python train.py --model="image classifier" --dataset="larger renderings of crowded toy scenes" --train_examples=90422 --image_size=32 --crop_scale_min=1 --horizontal_flip=false --translate=0.12 --targets=["largest object"] --num_classes=30 --arch="convnext" --isotropic=false --norm="layernorm" --activation="gelu" --mlp_ratio=2 --inner_norm=false --drop_path=0.1 --patch_size=[2, 2] --depths=[3, 6, 3] --widths=[64, 128, 256] --kernel_size=7 --label_smoothing=0.2 --loss="cross_entropy" --init="xavier_uniform" --residual_init="none" --optimizer="muon" --muon_scale="spectral" --lr=0.016 --momentum=0.9 --nesterov=true --orthogonalizer="newton_schulz_5" --adamw_lr_other_params=0.0012 --grad_clip=3.0 --steps=23700 --batch_size=128 --epochs=33.5 --lr_schedule="wsd" --decay_fraction=0.2 --final_lr_fraction=0 --warmup_steps=710 --weight_decay=0.02 --adamw_weight_decay_other_params=0.01
Rows from block 9 of a small image classifier, named by matrix and row number. Rows with one number belong to one neuron. Each number is 128 + 32 x the weight over its row's rms, rounded and kept within 0 to 255. All counts start at 0. Numbers have three digits each. After the name is the row's rms in percent of the matrix's.
After each neuron's rows are labels from the 100 images, of 14976, where the neuron reaches its highest value: "strongest on" is what is common among them; "peak on" is the class under the peak. Only what is clearly more common there than usual is listed. The data: larger renderings of crowded toy scenes. In brackets: how many of the 100, against the usual share in percent.
# fc1: MLP up (model.blocks.9.mlp.fc1.weight, 512x256), inputs 192-255
# fc2: MLP down (model.blocks.9.mlp.fc2.weight, 256x512, transposed), outputs 192-255

fc1.287 094:117168138116068129135070171098194091124126129126117157127151117150170165119182130152133150115135122137146129239117136120130108120136106154131158127090118096178147139101216092123135147074179183
fc2.287 088:142110137171134092170108050121134169180088119184159175074179124126089150140165101085140143204153123133114145172152133152134109113127149151107023125114117142122131198099122199113120106122105114
strongest on: duck (99 vs 12.7); largest object: duck (96 vs 2.7)
peak on: duck (50 vs 0.2)

fc1.376 101:093153131085171084098179096079111144075122166123095124115126118133149106106124170170132139100076141107168087138159120127214105158151127129171132121087125126149175160112169184106108108164129152
fc2.376 099:158099121078161117096145148080132166140118136101115132114129153176169126147108147110152120095172147148134151138163115170144130153145142132076116139129082167109160091127120155122130143214114109
strongest on: tree (56 vs 12.3); pine (51 vs 12.7); largest object: tree (46 vs 4.8); largest object: pine (45 vs 4.5)
peak on: tree (40 vs 0.4); pine (31 vs 0.3)

fc1.84 094:151149194103129077135141145110137159117118157120162187114088114128172122128164099138109039106156117110176177180203086129101165115173098124114100110131177115085157123191085144122118132056129078
fc2.84 105:141140129133130136129111198108119097190103134174155041112095151147143129123143095144168163142125162117124183128129091174092176112106172117035155121151102152166165072114120082100119134132169152
strongest on: bottle (100 vs 12.2); largest object: bottle (98 vs 2.6)
peak on: bottle (60 vs 0.1)

fc1.269 111:142141115158175100138115154145133157168142101135083094092095128119167082141124128144144178157145164123167108148135147151179071137136107116113184155087092124145157140116199094171108145139096135
fc2.269 102:125127124096118091163099162154123182101137169141072136187131152090169119120060156106122099102088119169127167102071169186139127119183114144111173097142149084154177107164084038122142130088177139
strongest on: robot (100 vs 12.7); largest object: robot (98 vs 3)
peak on: robot (80 vs 0.2)

fc1.209 087:099088124094144130065110176122153101059117164166147069152202133145119124125078153129122131125085186138120172173122149150134066122132128133105119084129103083145146133101090150219109161103089205
fc2.209 090:077134115144084093173150158145137088150114100192154114161098152127087173137186110127151098158130072122080118139084093140138105103086168109163162115214128123133121101128080144178125094120114147
strongest on: house (99 vs 12.7); largest object: house (99 vs 6.6)
peak on: house (63 vs 0.5)

fc1.225 081:057147125085145115116136140100181123133129103100128165164138091118197158093073190138079183124089089166179148152124125182139171137159109123098096135123102109126086162147177140073131151191164133
fc2.225 086:100118049088110171113119138170112093163119160118123155099172082174117073127096144146116137072123110147091109122079154169168186156124140171129100103062119097109157139119092100137152185145137151
strongest on: tree (100 vs 12.3); largest object: tree (98 vs 4.8)
peak on: tree (83 vs 0.4)

fc1.0 085:131131151140141118151065110134182095173100093080152128182122061144132162122154083109129120086122130130129123079094135077127048146153113111105129082064117139142133073163043126135059088149122189
fc2.0 086:212150136143117123147114123086150132105094132146099162150157127093097115152118093133123090160171165131096153120107100087122059128159174120114132115093150163136218166143106094132141100135116121
strongest on: arch (100 vs 13.4); largest object: arch (97 vs 5.5)
peak on: arch (84 vs 0.4)

fc1.510 099:094147147104133149093127099135163163150134217110137161163187124070141082179149104141115114126193164183183195168174156043168093102160144155117124088098139110126176119054108173135146117161142142
fc2.510 105:092159136109168106139129103078128102135117135069106117118072125199145129136143085101105113170112174208088166093094135034114076170153127118125100107126117064109138143118090189147133096148108128
strongest on: table (100 vs 12.8); largest object: table (97 vs 3.5)
peak on: table (35 vs 0.2)

fc1.152 097:156161144126120072070088142090112214118137138134122171130101110114161162106162103146139137132055190146158164145119113123176112140120129132080108126121154092097109092144121217123119128105162182
fc2.152 093:122119115146146121174077177164101076200102166191155166074119141111137165127123145094093079142109135064144136156145084113112110104167114109200119127122094130193114133166115151136110109144126061
strongest on: house (100 vs 12.7); largest object: house (100 vs 6.6)
peak on: house (46 vs 0.5)

fc1.226 084:097162130139113162108105064128156172146119111146107137117162119072134153153152114112125177091136129074213206133183185123137109113166098147112086194176149182163077136118151168144119172165140103
fc2.226 085:133128168137170088145135160074174101127130093110166149107195142121128194115127118111140103165119136170119199096138143091140119164165122160139122138126128117120139135168103110129125113162085142
strongest on: table (99 vs 12.8); largest object: table (99 vs 3.5)
peak on: table (63 vs 0.2)

fc1.223 115:096165136148131122128140136123117117104091078123113147149105102095155136153116115154152163184042149082067151128106163111095159119152111136133124121131117139119115146113154109098136126120133076
fc2.223 116:115132139123088140167125154159050150174145164152097125096143129136148101125075139102150141166139150237071128095125091171126144158139153091070118138121167137132109119165105099151101122143128146
strongest on: tree (64 vs 12.3); largest object: tree (60 vs 4.8); robot (42 vs 12.7); largest object: robot (36 vs 3)
peak on: tree (45 vs 0.4)

fc1.268 081:122133170180171099154110148135097125137145106149137131081123081099096089101106170164176125098158137154126157131119128106145120143109087103119180125111114139165163157103151095126104118129153110
fc2.268 084:090104126099095145088106120136102130101133107137137097093107084060111104134102076112115119129150138115114104141115141142155125186117098118124108108088102188178083112135071113148105211123136104
strongest on: robot (96 vs 12.7); largest object: robot (89 vs 3)
peak on: robot (49 vs 0.2)

fc1.279 096:143123134130128138122198125157154110153167154102055117139090079116174115149141138129186129145089216138141081147106134158134139107132121122170153091123155089139174171082170156101111128064151151
fc2.279 095:125071131065161156139112081152103128148149124150161153097093150084133102061085187106077116123127152139173126080141107126061130119133110146128154132110149117182120151182121125146126172122070131
strongest on: robot (70 vs 12.7); largest object: robot (64 vs 3); pine (35 vs 12.7); largest object: pine (33 vs 4.5)
peak on: robot (42 vs 0.2)

fc1.343 116:105155181072125114158069108157123142103134125094153133120026103087128136122140142127148106098140112096166180255188127114123206148126104105111152149139170215103077143160138118166114168130191129
fc2.343 125:132086129124137110095156223096106124222124053159128093126115146093122133119130110080114142108102175123155153123108077157147117148117143142072139120154141134164130139176103092129126109082088155
strongest on: bottle (97 vs 12.2); largest object: bottle (92 vs 2.6)
peak on: bottle (42 vs 0.1)

fc1.33 113:103112161120172083135099138155121159131083151116164157134125149161109197151173150109128120138066158091144107086199061148173086109109135152149147080180110148146146000119165144148146141142116113
fc2.33 130:103098106126141101099102160134159125040137141129090164143119129147111102086129127128138191110160143156132112116126086171148113157122131110110120183134195133135117143190091073073077100111182099
strongest on: tree (59 vs 12.3); umbrella (57 vs 12.4); largest object: umbrella (51 vs 4.2); largest object: tree (49 vs 4.8)
peak on: umbrella (31 vs 0.3)

fc1.93 092:088155141083096087069087087147119096152149105106075157167140132126124102141083180128053094122019108172158138100113132155080167157084110110175119094160125062155145125120088135086119157161163142
fc2.93 086:111149132194118191120131156130140124151145117137102142151133170196154084139138150110097150170148055170118142164167094148163183176152154185080140115166151099124165144170074113114130092172108119
strongest on: tree (100 vs 12.3); largest object: tree (97 vs 4.8)
peak on: tree (72 vs 0.4)

fc1.264 102:118133134151165155121170125110054131176140145179099120149149101155168113128193138101165172116120134114132123148147181158080097125103088091094184079091114144144115127104155108133146178117141159
fc2.264 103:164125085112152134194193109147137082103157123179110123121178158105140137131094163140132104178150148195098126117128139151119136097088110115109166136141096137069074138152145119172130141100141109
strongest on: robot (100 vs 12.7); largest object: robot (94 vs 3)
peak on: robot (55 vs 0.2)

fc1.314 099:144135162176128101147189155098103163113107137155057181121123122146162086134089116179168161096112181137147152127124151107117153173139141118117164125114138151194192083090228110163092175113090132
fc2.314 098:100091124104186160157130139163087109128110134200041094120148131101137108175084154188130083109148121155143157171146119141098060082100098157100158160114122117152175143163125094130195073119139131
strongest on: robot (100 vs 12.7); largest object: robot (99 vs 3)
peak on: robot (59 vs 0.2)

fc1.148 090:172134150202149156077094148142146101074154111149118160073123097122155143141127088120078101119089149165134124124140102150074075137153102208124141095117145143111164093165162117139076150138102139
fc2.148 088:112102107152101092124132091125114170143166112072116140104131101127155093135177115115129162101122133120093167174140112108178096121158157064141120085133105131116136135175124171099161129132087126
strongest on: trophy (100 vs 12.6); largest object: trophy (97 vs 3.6)
peak on: trophy (42 vs 0.2)

fc1.242 099:124154130126105095154143156123117141117141134166164147153155135118112125107104119101162076087145121074152212135123118151091088133164097135115107164110088114120084114128085118133124115062195120
fc2.242 095:181194102058064136106109151121103099151167115160138109121107185188126090154185102130119135140163134134127137097106121114121106062097152145043170095122075154128119113118097098112108153138136112
strongest on: bottle (100 vs 12.2); largest object: bottle (94 vs 2.6)
peak on: bottle (34 vs 0.1)

fc1.325 093:081104128159149106129072135137113085078136150097114116073129146148165144134070115129169159069122090143120100117143121116146117107160147089126170134138142164135148204146125152089157149114119138
fc2.325 093:133109124141124159111185125141100150092146111121109138112098150138172117117125164140161093150165104194063140171097119176159093136104144202095145084110115141108123059210141168109120128194105136
strongest on: tree (75 vs 12.3); largest object: tree (68 vs 4.8)
peak on: tree (28 vs 0.4)

fc1.204 099:194142094177074062142172108095087161099129110103162160143133118149079079100101091079152097170135147117151157128155129122100112185145137147170075182118165102138137146120153170157142108092135095
fc2.204 103:162160111163071141163094124125132180142180124105108169107147144147183119111125113142119163118112134080138119132184103127149061139137131102106045128063116135184172145118025089135137146107089120
strongest on: trophy (97 vs 12.6); largest object: trophy (91 vs 3.6)
peak on: trophy (25 vs 0.2)

fc1.355 101:098120106099119133140076113144104165126115192165100139137149085143121185159149150112138099143097086148141122101162115165110084146080129151151129133083153182101082139215099141179158181171107155
fc2.355 113:184113090118158095086103090129164148120135127146128112088143129102111075106181144093090166143143057090190143107147166156092104122112108137130180133049130116129154122114084163112137102125090069
strongest on: arch (100 vs 13.4); largest object: arch (100 vs 5.5)
peak on: arch (28 vs 0.4)

fc1.480 104:137123170132117166088139109095096150134142148159119108189178159150124085141132125118129174129095130104125154113132160147118126169131107113154135157129160102144083097091100160089133187170154110
fc2.480 105:164131113107079121118082114105099089130161136095084156114151150142126127147093138155129082170092149144135162161157132162148162077109101164179137163103101108043096126163178121093180150141146125
strongest on: robot (100 vs 12.7); largest object: robot (96 vs 3)
peak on: robot (27 vs 0.2)

fc1.417 082:048120160168127138083150102083052103135141138117139090111175161087125119140110131110139181132107135132117165173132156114110111147109104083132159153103141145129149110129185094141128186128166165
fc2.417 080:120108126125150142112121138163092107116099091177061112133199125146096176184097162116121045094134123177137160142112087178072073065131088171102124088145143121116097104123165120194151100146137089
strongest on: robot (100 vs 12.7); largest object: robot (96 vs 3)
peak on: robot (49 vs 0.2)

fc1.20 080:087203158120112090180100099119129097127165162113095114120169134125125129128119185164099162142109137115150099114149052122118109118113125115183125118147156171101134083117128112089145134187190132
fc2.20 093:120091178149127117144159166132153165112133122080123176119125136168132125084141120100160145167157035134122115149165145162155081169133068134133147088133128207122064119093125095143139094097150135
strongest on: tree (81 vs 12.3); largest object: tree (77 vs 4.8)
peak on: tree (53 vs 0.4)

fc1.243 100:166101132181144109142053157145120143154109161226059105175045121123118097145151174110112097089137096171180128126138144171112139117117070098138165130120092152128109136178076154138100138126138126
fc2.243 107:161126139139217157116097134089162157130134113142086151085115173101133162093166074143130145172131119087172102090175116146162141082131129147140158076094082088132176095115100140172130163140128095
strongest on: arch (91 vs 13.4); largest object: arch (90 vs 5.5)
peak on: arch (41 vs 0.4)

fc1.439 087:130127099110083138117125124136153042103112209162120126204129082089133195164122114109100124080110131144107054116102147144096165138105146136161116133109110113133105135095139119159106133235097174
fc2.439 087:136106103104134104045130082202143211199093148168145079124143125125114151146133147158164124158137133088112139137155114171149139178187080095134099111148147123115125165122088117133108149121142174
strongest on: duck (61 vs 12.7); largest object: duck (48 vs 2.7)
peak on: duck (29 vs 0.2)

fc1.407 110:156113115135128168112166150115128144115139114135133168158108122180101148122127167084112071182170081141128193085147166173145141093135084093110119186163161128144115110163145116144109109062135180
fc2.407 107:131131145110088126112127149170029081073105162121147143114119186138139181080135108090121136144107115176116170115114167081128084101156172081168074151164152116120133151131115149145131159079126191
strongest on: trophy (64 vs 12.6); largest object: trophy (60 vs 3.6); barrel (45 vs 12.7); largest object: barrel (39 vs 6.5)
peak on: barrel (34 vs 0.5); trophy (32 vs 0.2)